A small multi-label image tagger, trained from scratch.
Model: 3.62M parameters, arch resmlp, activation star_relu, patch size [4, 4], layers 12, width 192.
Training: 14200 steps, batches of 256.
Rows from block 6 of a small multi-label image tagger, named by matrix and row number. Rows with one number belong to one neuron. Each number is 128 + 32 x the weight over its row's rms, rounded and kept within 0 to 255. All counts start at 0. Numbers have three digits each.
Before each neuron's rows are labels from the 100 images, of 14848, where the neuron reaches its highest value: "patch colour" is the nearest of a few named colours to the mean colour under the peak. Only what is clearly more common there than usual is listed. The data: close-ups of made-up surfaces with and without defects. In brackets: how many of the 100.
# fc1: MLP up (model.blocks.6.mlp.fc1.weight, 768x192), inputs 48-95
# fc2: MLP down (model.blocks.6.mlp.fc2.weight, 192x768, transposed), outputs 48-95

patch colour: grey (71)
fc1.504:146154182176106116126127139100155110040122144158168126139102114121129112090140081107126156136155134091143115126101088158147081114104160084037143
fc2.504:148177145079137097150121107147121164126142116108105090161157163113145186177155062151157138137124142154179143166102151155122104167151111118149143

patch colour: grey (62)
fc1.306:091107103164146120090105086141117128116094118064142062138062164155213190097155145115167109099138155110098120124203074096135114133169065142118129
fc2.306:171165144158083060121200144128162148153142113142091091135145133142052128121147077134108182095131177113149068141128094144130107180098133097148133

patch colour: brown (60)
fc1.7:128150182097093142159114143137121118144129170142104125198110148151160160108119169170073132150128043171095152097118142166119132142110098144110115
fc2.7:111105106161158112072116134115172133110101118069155119125098097156132094106107069113155091146126166110173135101107099103093144143138129146162094

patch colour: grey (62)
fc1.646:123143111123052204126167110136124126192077117194082069163131140100124096173137180105120147135129158097096086108131123180098125095146098106164126
fc2.646:145135154078116076148153128072094130100176170097144176122115061128155093151081097124169144126138072140119119121164189147150125140161154051111111

patch colour: grey (75)
fc1.760:106150129143169161129098062118157104147048159137088065119118158129129147091108133130153151149188112147199153125150158146146068142121185167087134
fc2.760:122078161079142142086169095128104132093156082112206150099208075100133145191123139138089157108157124123125132153087143071154145129104082118127120

patch colour: green (65)
fc1.572:114111116085126122140116037120151175035119106134088124124106147133068139169120102074118146114099151173135169137067092096151151143119125129153104
fc2.572:141156120080171130132124143062062166127141122129063092067129141161081157086162089156167166097074128079103137142097056102198134158138142100105128

patch colour: brown (91)
fc1.437:117088158167096091115180159125145107116147116145148121115132083128163105129167153096156112149107159155100166076144117184111139130154129140127195
fc2.437:158166151123161168083150148175178173180146175157122097126128089184107102108122085121093098093101138175126160112109127111148133141143112116129126

patch colour: white (51); pink (37)
fc1.591:096154127151167087106145137122152118146137128103128060134131155111111069134163080112158114193166101173085117116142138162100133129142101087113120
fc2.591:123079068151117074169160122124084154085135095144146192117122119102138093111115188120100190119170115072151130140168112106130132129156155192170158

patch colour: white (50)
fc1.470:146113095127115143135133120129144109148126134143079126124114134084146173134106137059135126157079126091185198142159114110123101123175157164153115
fc2.470:114118101157166176182186102056112160075197100113121110111088119146115133116109127193110103075124124093082020166183137179085139098138058145092153

patch colour: brown (95)
fc1.352:156134119152168148145118137113161174153081144121103140145129128124198112094072107198112174114139119149182107095118124152100195097122145104102083
fc2.352:102207149126160154156162166141165046139171103090125116156087162054138094168136098161128124154140113165161134118096145181160102138111122110171177

patch colour: white (32)
fc1.526:120087093110129106116177079152143117186161078155110151122133149094166157122144124127105109096186167070146129097115090175097129094105132125133088
fc2.526:165162118129195157102134147072179126108098177155182095167140092069125096110109120101181099132089099119086158126090149116201113099193126089127180

patch colour: grey (76)
fc1.622:165171123113103129130128129110157120070174113147130204122104127150123125088138123108136173144153120175153070117127113175138093112076147168151184
fc2.622:125144074132119102138084152163055101190076136109099120120080156127145109128116144140136131102146108155167148117122106170160164136164100083112142

patch colour: pink (41)
fc1.59:160146135157067091104132049150110118144081132159109108031157080115170118117136133208129130189098121109085097112105087099109138167070175143156155
fc2.59:105112113124181125056182215117127142131159158095102104175103140152110176132119102138162167120156119098100196151143112169186111106179100104072194

patch colour: brown (64)
fc1.233:139127122084140094112136091159137169134112140152141101148111129162146156167140132120064124141113150113147205056191167070144127085170135122080104
fc2.233:154197142163133136169156148056098101134153099138106118153178145076132084163070113122097147154146132179083031119123100087163134144093115112155112

patch colour: green (45)
fc1.699:154121153139129183143117172112236129124124114092090105104092119132147116122099065142082146149106183173098113109125140129154176161141139066115142
fc2.699:149134078115204097130170119087058155174119123138052101146166160103090208069127155125165116136128085085161111131165120138108099050100097156166155

patch colour: green (34)
fc1.730:132136112156150121146098131139148115162089129144135162130160109115076166158147137135086152083096186117116101113185109145140064145172186122178140
fc2.730:105142175140120118078123161092106111081198132136167129127200142142172147121176118132111101124120122106072142058153107145158095096122160123131161

patch colour: grey (85)
fc1.172:137131127165152153187089176075124116169063188149154112148133139120204108045072141078158127132134115076145117127093103128153100124148117180077105
fc2.172:096127097121158151093149218123166137120124132124124123122117155045150138114110154150154098144106188115173094087103053109161076142127180117114162

patch colour: white (27)
fc1.462:140074187141151108148124137122139135156141124155080173106118172099136126195107155159114179143163135135137136208090090147060125129170116151114176
fc2.462:074155120172116132171054166147132084083158119117125129124097135121109097109171122164121167147084080137161145115145176116090184188132095120202162

patch colour: grey (63)
fc1.432:128129104128139023086175119104110166100142176085095131123118214187185164102159139111138081151142118107121176103157128073082193180122126148156110
fc2.432:138161185165117168142123115090143129141115168123083086079078149179113144152144136110093174149079160139115122119110201187156121110082109119130208

patch colour: white (59); pink (41)
fc1.241:078083155167115115148138142188131070164140129136165161183184072109108087137084120179110148088126149135131140106183188069165118139056113128082125
fc2.241:142124122133145145121112192114163167080122061066085084172159121094122151118185107135118140135106140081095061142106126195084184175140114100148135

patch colour: brown (99)
fc1.215:110129111102138121150190111124143079156124174142147097119112095128114158166126106103094098145113117099071148123172101121153140086087110167137123
fc2.215:152206121121146150121168141115124081130150075129113138188137126173116142095128068146095148106062082124124135121101130134086073168120092180131144

patch colour: white (25)
fc1.559:120119105143105142151134172100103125118135112144132121079104139088123154100128183206163154154201076151088086123123148071190161121148130142136101
fc2.559:186114149098108141119108045216123198189127116066147141126098086173158086135105130132163111094102159115158161133183108099077093178093121140158114

patch colour: grey (66)
fc1.188:202138099153151130126119118061058149157072099124075128139124162141123113164072131161076139077116093135099129118153158207106179144126133182151135
fc2.188:108116123057129150146116126129121098115179190119144145079136119118178148140094160145116153137148146156110122127120145137083118127086114113130155

patch colour: white (25)
fc1.410:126075113115171152082128120127168146132102141115097134130177146138130133112131156124113121170120113115197121149097037085101065092154214198153124
fc2.410:148124128187121114145122126165092080160182125192149102154077154152078147168113102110125117133133150079085058178210145131144140161124054166106159

patch colour: grey (60); pink (38)
fc1.369:157110106075090108139120113118109090122103068130150187101106128095138184113103110143095135127128161138127126154148137132139125093132159141159081
fc2.369:142124118134181171180156143133127166145117228123108173107172110150158102194214124144129114100112116141093161110083112124133053168167115123124126

patch colour: brown (100)
fc1.721:079155143129190130182115087139146159123143131115144139072131138117138149120147130081101134142122099131127139187123138098155112162180163118109098
fc2.721:090107141099087127142097173082150092118109122158189104091135157148139134170179152145119076135144106161155075136156134116137136129153098133090072

patch colour: white (55)
fc1.690:163140115126091138104146139104118136164086137139135160059149109110169174109119154062129167078164162183120118153124104070112097087137114105175112
fc2.690:088068045111132147145168140105120123146120081151100111168056149140100146094128089181113126169100118120116111149151163111061116160149081125129171

patch colour: green (57)
fc1.271:133133150115157149117102172175121152166115152142100128082083086069181133108173098088164107112144130131141151094083146097087113102040100142100139
fc2.271:149111113155118140085206147144077190122140145159071112176138128124104120189158155114167082110085091100103181121167108161175143095164142100174159

patch colour: green (100)
fc1.297:112168121135133174161102097074094116084130128146075134125139140128159146103180106102050147138108170187160118104193083121136176154135124130105062
fc2.297:123212087099125109099131138106166104142067150161084070099116122210123157148101089119105112113057095135168134125119129079135086151116129112109132

patch colour: green (46)
fc1.715:161153134123107089104116099125154151125097120060127087168137207128078149160107186119136105112068130098165157138162112148179155154122147170083079
fc2.715:151082148165099188140148151142123186149156156141165140121116062171121168146162130114091111133158154170108080163194134078120139126101095143110170

patch colour: grey (70)
fc1.176:133064164120103129127172106091173100116128178085104143134156171187153116073119140124174087185113150142149148155148133102174159135128166145111132
fc2.176:117204208191174107120178170184198124172115113059161080115125086097100157160174126066095106128116115124122122078104163158154136136102107094144176

patch colour: grey (65)
fc1.77:109107143094147160141135066106158138112177133126088091131177162137083110106106116104116170169122158184156104137113124151134083113091176097154157
fc2.77:188155141140151115099177123131118129159105157152091145095117102182123132183158150136129083068097121150124098126129125088139135153104134117120113

patch colour: purple (34)
fc1.524:117188160154173126133118148134178176111130116136096148142144113174165139147128061145148152168166116115144104151120132095128085153136190118090168
fc2.524:142088129125083129100147097134118078199128182082104109150121135117094159160136163091123134081087066197197131157174121132163130185138094158104166

patch colour: brown (60)
fc1.291:055163128085176107151044173126086122186139099129124174125098166136078097165097085078141111086069119145107131108097186104098078098154140179167152
fc2.291:124174050123080145152121111117110113148134129149085168106187088086053089123106140100090134125140191085173181113171099130113098140123167089142092

patch colour: cyan (35)
fc1.469:105081150143155140113093148082169122067147137111152141133113076131061101174174102108125103137107085193136150113155153146087164142134167102112063
fc2.469:090154139156052137117141144105139101149084100154115128101105116160202133090109120176109116172108162108104124165124102108142084152125066164133151

patch colour: brown (97)
fc1.202:126174144145110114156208140059153085126098129114194112058091147120115125140171154134183094120164107159069087068193112124127153122189135179142143
fc2.202:121124152161158079124163135196117123150144120202083124150098058189138116128118118127160146186119137151132094082152161112103134145153106138145136

patch colour: brown (68)
fc1.122:110136113138088109187162138144225106119177209119153167119159154098124137144099080101155139161158142116157125144072127167101141178078099091090119
fc2.122:131123153085133162091168193167104138165170092135081120125143114183065121123142195155095098076105127111130166162176130092155135134148164169164134

patch colour: green (89)
fc1.294:186139078093149129126151117114162140125173158102101104137093104097141144160098165100078104090145133084151135140097099147134127099145167129093084
fc2.294:086142145140079196105177156131149165100113096189145093147121108147098089138158117115122093080164112068107142118107109189176080108063130106147147

patch colour: green (31)
fc1.146:101134115169120095163084185140137135088119111156119152149061154100131119112154168212131102131152107070084121158173137095109122157117111090108128
fc2.146:124074167123113131114182139107140088113097156130149111126154074078143142112093157134187168110149064131140107112124094174194107117091124186139160

patch colour: brown (79)
fc1.249:111114143089136133145116140068101137144104148077162129144140161136092100137081125172103057111111065161119135104170154149176097134161148151104140
fc2.249:156148137167106127102143109148140094095168127148079122103066080162096139104137127077198134149144122077136156121114111084056137139145151121160113

patch colour: grey (64)
fc1.331:115163115188107160107148118121140162078130116169108148107159181170165123103131125111125109094041147168116122106112209146110127167128144100131156
fc2.331:157109130167132124143124136161131158185121139113096092153081136145126115140189145122108119192172082044155145097102059110120094143151110120168143

patch colour: green (99)
fc1.259:087181105150130157152055092113123137107093096122073075084133086165139193153158109089093124149129161149150144149189080109165200183108116117124069
fc2.259:154175116096105124132121143099131106138137136146076076044092104183115179145148061142132139147083119147159106135103098084194091087136143108093131

patch colour: green (44)
fc1.313:110150068131138092180168140109147143173119170103115164062165130094134123103085108093199177087162175111148115129099200166138124177125126107162128
fc2.313:109121151113132145114097165156145094066100120140118152190110107175122099171108137159175099165134118113178115079133075132129110079144084115141156

patch colour: green (100)
fc1.628:099201127119141109122100075085125127051116099122085088088144104172108199125108105113071124114125154141162130127160057084122198128103114122117080
fc2.628:156144086110100151083154160122126120142129144150074078075103117176101128143164068142113115117088102116140110127117051109166076134136148088074139

patch colour: white (54); pink (37)
fc1.755:133081087136116169091165144068122107128100128136203113157152100131213210090153151151185136095127102125152145111141127076160144070116149106134184
fc2.755:148093128160154139166174165160191096129134140099151080111085146125089085135188152194151142117115130164198074140158163143098084153120185137106110

patch colour: grey (62)
fc1.557:143127131065131143132153130120115148180172135086185092166139137103098071133180091091126172164143111120172107165146169082190123146122123112129136
fc2.557:165103148162077128116153070157089118182094151120154114091047136151115113181099125107201106135124131096114056091112114086112145096091127128125131

patch colour: green (99)
fc1.379:077128152125143131159101068213163113047141128115104072162153134141096170151141097128074089093123098136155105122137115125129133148133117090145099
fc2.379:144164131103051116119172173132132157095154107109113089088116117111181170140109089128155168132099108129152129150164078079175102192199199129181144

patch colour: purple (45)
fc1.104:162135144110142188142140126124164157100091113165122101170153144114161160120142108109114082087124102092106176175095150126163137068154089098135123
fc2.104:122127162129056092116146158207131130168160117138134134150086114117105082120085121100131131081124125140146127163078206093098158137102183123167123

patch colour: brown (100)
fc1.588:158061161147094119132097145157133142132116113138116183138144151157100133177120101132128145110128188113131078037094165088053183118120086140126164
fc2.588:129118118103096167115147134180092141190136143160135083140125146180166127167144122176109093124103114158137129104199159084115173103175150145055159

patch colour: grey (62)
fc1.387:108152109117126160129117130134110101144175136161160124093171176150133153091102064131139147201090162111113146053105076134181153119136146102144098
fc2.387:139116130192067124138148099140155122161098194162134145128075116116069152103160155097169130081108129114178141144217139119054088125072160155167144

patch colour: brown (58)
fc1.214:138100181140110165156138085135098144142064115132120120130159155153069107156106122112109093083167119142144188155146139141167091105069133107065135
fc2.214:148124086160154076110161173126171099122203156103085152133074101115120134094158132105122151137124093153118105108133089116132102185114112124085124

patch colour: cyan (35)
fc1.758:167118110100127128132158160102124094101148192166062076100129130114109106122140070158115085116157106189119095118138173183170139127160092129101048
fc2.758:066101134136117139092114124127158220133130074112121129104138163138160101150082165142122152182085150104125163116119140129101117146103102126140134

patch colour: green (91)
fc1.741:108123179121126110116106156129122086120160184113115140092087117118132111139071085155171137110148181162084124117151111112178156121051115117134153
fc2.741:153158046111139106141125117119134143077065073100130135204109148110105121099183127105151120168144093147093104130147144107073111126166137185170123

patch colour: white (38)
fc1.508:145146118141165117130168125093111152129149119081129126119084140102140160108158157108156120078139122141094147176140110100150142103149070089168063
fc2.508:126132071103101112150089136176131138112170039172108148099113118132117127177096115115067159105119120142104109105116136088074156120173139096191127

patch colour: green (31)
fc1.689:070141114111134150164145160177175160108121145088138160146091184186124075131089159142157072117154139125141143122151109116172118086159127121144159
fc2.689:158091168095105116115120083063077140118171122073137118129215116110145113185186181121153145105145111180168073141107164170112156146125140148141134

patch colour: grey (61)
fc1.318:110118086091121102164151103106118114081092124114130118131129098136143168103168131088094117082096181147218147151160148162070150127147136149092139
fc2.318:112129196175139101080090160159146138171097166089157106137103138123134108083147064177163100114175156138090121121195137106131093062124126122100193

patch colour: green (83)
fc1.567:093093065152166158182191139110128148127109176149130116123104144129199081167053103126224113173119116172105171143152126103070071134139080109072093
fc2.567:139144143164122176133154156157122141111205113098162104123142119174139114151139226119120112108121104160068107112146096037157139129108106162104122

patch colour: brown (75)
fc1.67:147173103125117116121088100122086138157083099169095145162106154124125080162132089101168160118075114117115166120116126170096065113058128114184148
fc2.67:121143133121048155137142159129166108086159144121105085136111136150119148152115138169094107062174156078083115116153116156169113119151126137165103

patch colour: blue (28)
fc1.490:137182130064051070133133111126126100157118074108091131119074134133175112095106122057087117096080155104101163158162158160143100115129117072169117
fc2.490:127076153154112190082112141120122191104132139105120116157140128144120157157120148119179086143102163112166077118139090106124095174134139115099143

patch colour: blue (34)
fc1.72:124124159126111172171121184106141055133165170119175149110141135124100095120130115174119112145075091167081111112100085145084075077139153050161150
fc2.72:170083123160075097150142122119071130134131121171108147135172144098117108095120145152097204158126204153152147122108142118094156114071105158104128

patch colour: grey (61)
fc1.210:189172106117052102111141093128157148116117091147113140145118125146103148139126113090127138142183162139138106129187147092118098099070154023132129
fc2.210:108116114208062133129114155119089109128104075146098081156152124108105111119112089125058111096148154061112152164164109135090125154174096128190083

patch colour: green (38)
fc1.112:088107177170196060101126113111126134140089111112111165180134143122208181087166071134141123142137123153135135081152154134133130185158169139087089
fc2.112:150124107087116089190114083078151062097161120097149197089173139124103094083129118106175122131169110148153093144180118109126134119199143145117144

patch colour: green (69)
fc1.15:122092126144146126104136167080126127136127124129147162125127121127069097111226177139094128189128105139082158115155097137181112111187138139113115
fc2.15:160112154149127115087131069094114203100157126180089158097030093124125106144078106125148177124089151107189151099084103146115161124149134204138129

patch colour: white (43); pink (43)
fc1.671:161165116125130156104111159132142168168076099100114123140165089163169157190161129119138126101104154167111134139129161123110085117126175158139148
fc2.671:109117159145100179135174176116162045118126156139181074099096072127159132117156131138154115086101133141167135093077195120106123119075143061117157

patch colour: green (56)
fc1.472:152131152051090119113064172129147215089129102151141159122131117122178137156163125124169087133156100090114140136167078124100128222140123126078142
fc2.472:076137151117186166122139121149153104137104159107130093122119121119096116064043124174165113148146124162134161110090107094178087109104093083169147

patch colour: grey (66)
fc1.132:148140076105162077171161093078113174079134125148127123100084159149091063155148134136174118150080148152123139151112106116107112126120149126069131
fc2.132:116141203124132155087150174094108127169152079185162140110165077082129106121087153158143136089158127108120080101136147148102120161157100123092093

patch colour: green (89)
fc1.253:164163091068139157076069143136152145137083127157091073126156139094097091150075107132111118117133129118148100144102155172150089133156109079122076
fc2.253:082107184185104151124118140139155169165201166078207142113136129099135171104118146068043074162088169111075147097155153068148112081087141138159144

patch colour: green (74)
fc1.337:165138121078123166084101138072159148077148059126136088108139142151066149128087087126126117204070123126138122095160140111202148120196143141211133
fc2.337:089121125195116080125108056117154110164117173189156149132100155145116129112189146147110088119164065141084133126111103126096137159061117084113096

patch colour: grey (61)
fc1.219:119094177139084178128105097133090116108051070201174085178145122074138136143141155148168152130124135143136093181147077142104150077175144114179144
fc2.219:177134168132120122101222166126178074132164204117094114107056095078110099151101126114102158117177085153127136116136161127153113174181136127094172

patch colour: grey (81)
fc1.204:109157128152173075169150119072123139097125144149123148114089138112122107116117134165137140151117113137101174103108110169166173175060121161113143
fc2.204:126148140121102131107103113144116133156129162100124138098065146154173100111225134147115153202138103108172108041106081134137123150069151140162151

patch colour: purple (26)
fc1.732:158158204128066123145115144183171121106103105118113160145126079114108135107091130060131188149138088147120109116139137140135150100145145091142132
fc2.732:193131114101121196145170160064091176129128143137111102099106156117098168161140089081090173047106181148122191133145121211121147103123163133102076

patch colour: brown (100)
fc1.78:145097113104126118112076159072149145123148169192153185120145089109107126167140162118113175123157202085113107136097146069081126090117122100135135
fc2.78:122052162112106147129101092214100159217155089175130076127179154183109166137152125158118092165108202121142119081152128066114165114113147121068140

patch colour: pink (58)
fc1.693:125085132169150116116174096096097079108101121153158139075096072102155133136148140128124065150094109142078164133106132090148081090135134136118060
fc2.693:119140128072106188152179134091064104129128137134076113112122080084129125165148184140127102142127059130115099102104143141078169130161104114126102

patch colour: green (99)
fc1.522:084150100107092114141081052122133144037100094090075072110125099166075158140128112068106143094103121182171156111137103106140179111128136124132082
fc2.522:140169129100089121122147163090127127141172160126043076062089105175131187178133049121137156136087087109134108128106042109184102109170168113115135

patch colour: brown (91)
fc1.33:096153083170082086109151111127161116148128103157144063176117109151116116101190129074134138117184168171120117145151169136147117131117055128131093
fc2.33:184129098159129157095103183133149139106159066110096133108088137145097129164120110194101094153113065087136103163131109142141073153122096144164176

patch colour: white (30)
fc1.549:154114120103164146146154040135120130137166140151081161177139145117189077092127120047149100081098133156108099146129106125120131183126060047116108
fc2.549:148070127152108143115173129171191125154120093157123161130070114101098163131124091177112189114116090092111115134088182097181093152132132161170142

patch colour: grey (60)
fc1.267:171085118033118109120121083143108116141130079138131171097139131127118162061162181112145148100139155069110159131120144098103112121161137149175124
fc2.267:117113110122197108039140130160140098166127180091142111112133117146110118144149127177088125154078131165147095130126166187140107187119076150105112

patch colour: pink (42)
fc1.126:143099073159123118154137096097126169072119155085137131132120114104124142090103101163146140160089092197171099111162208140069154091087159114117172
fc2.126:157081125104099123126163125129145080124104105132161111126100135084090185113116144134061201142143139125127128152100134110066078123114144186090101

patch colour: green (31)
fc1.82:133125143132157099134122113126130095108090126097130159170054111169179206134082137157105079103111171119123153215138130135094115208058173113105106
fc2.82:066083128133144190106148140200128139114134115126085091144110174082115144099164090139166204171088047157101145118133133123125077142103143163148131

patch colour: white (54)
fc1.539:137103128138126113210126133148201071148161134138107162078125120137095175110177144196131131065114126161142181133171127133142081180109122037127146
fc2.539:142114166150172086102102154126084126110131178068147096124126136104140182113108107150156159141133162152123120168108110153130162105145050129114199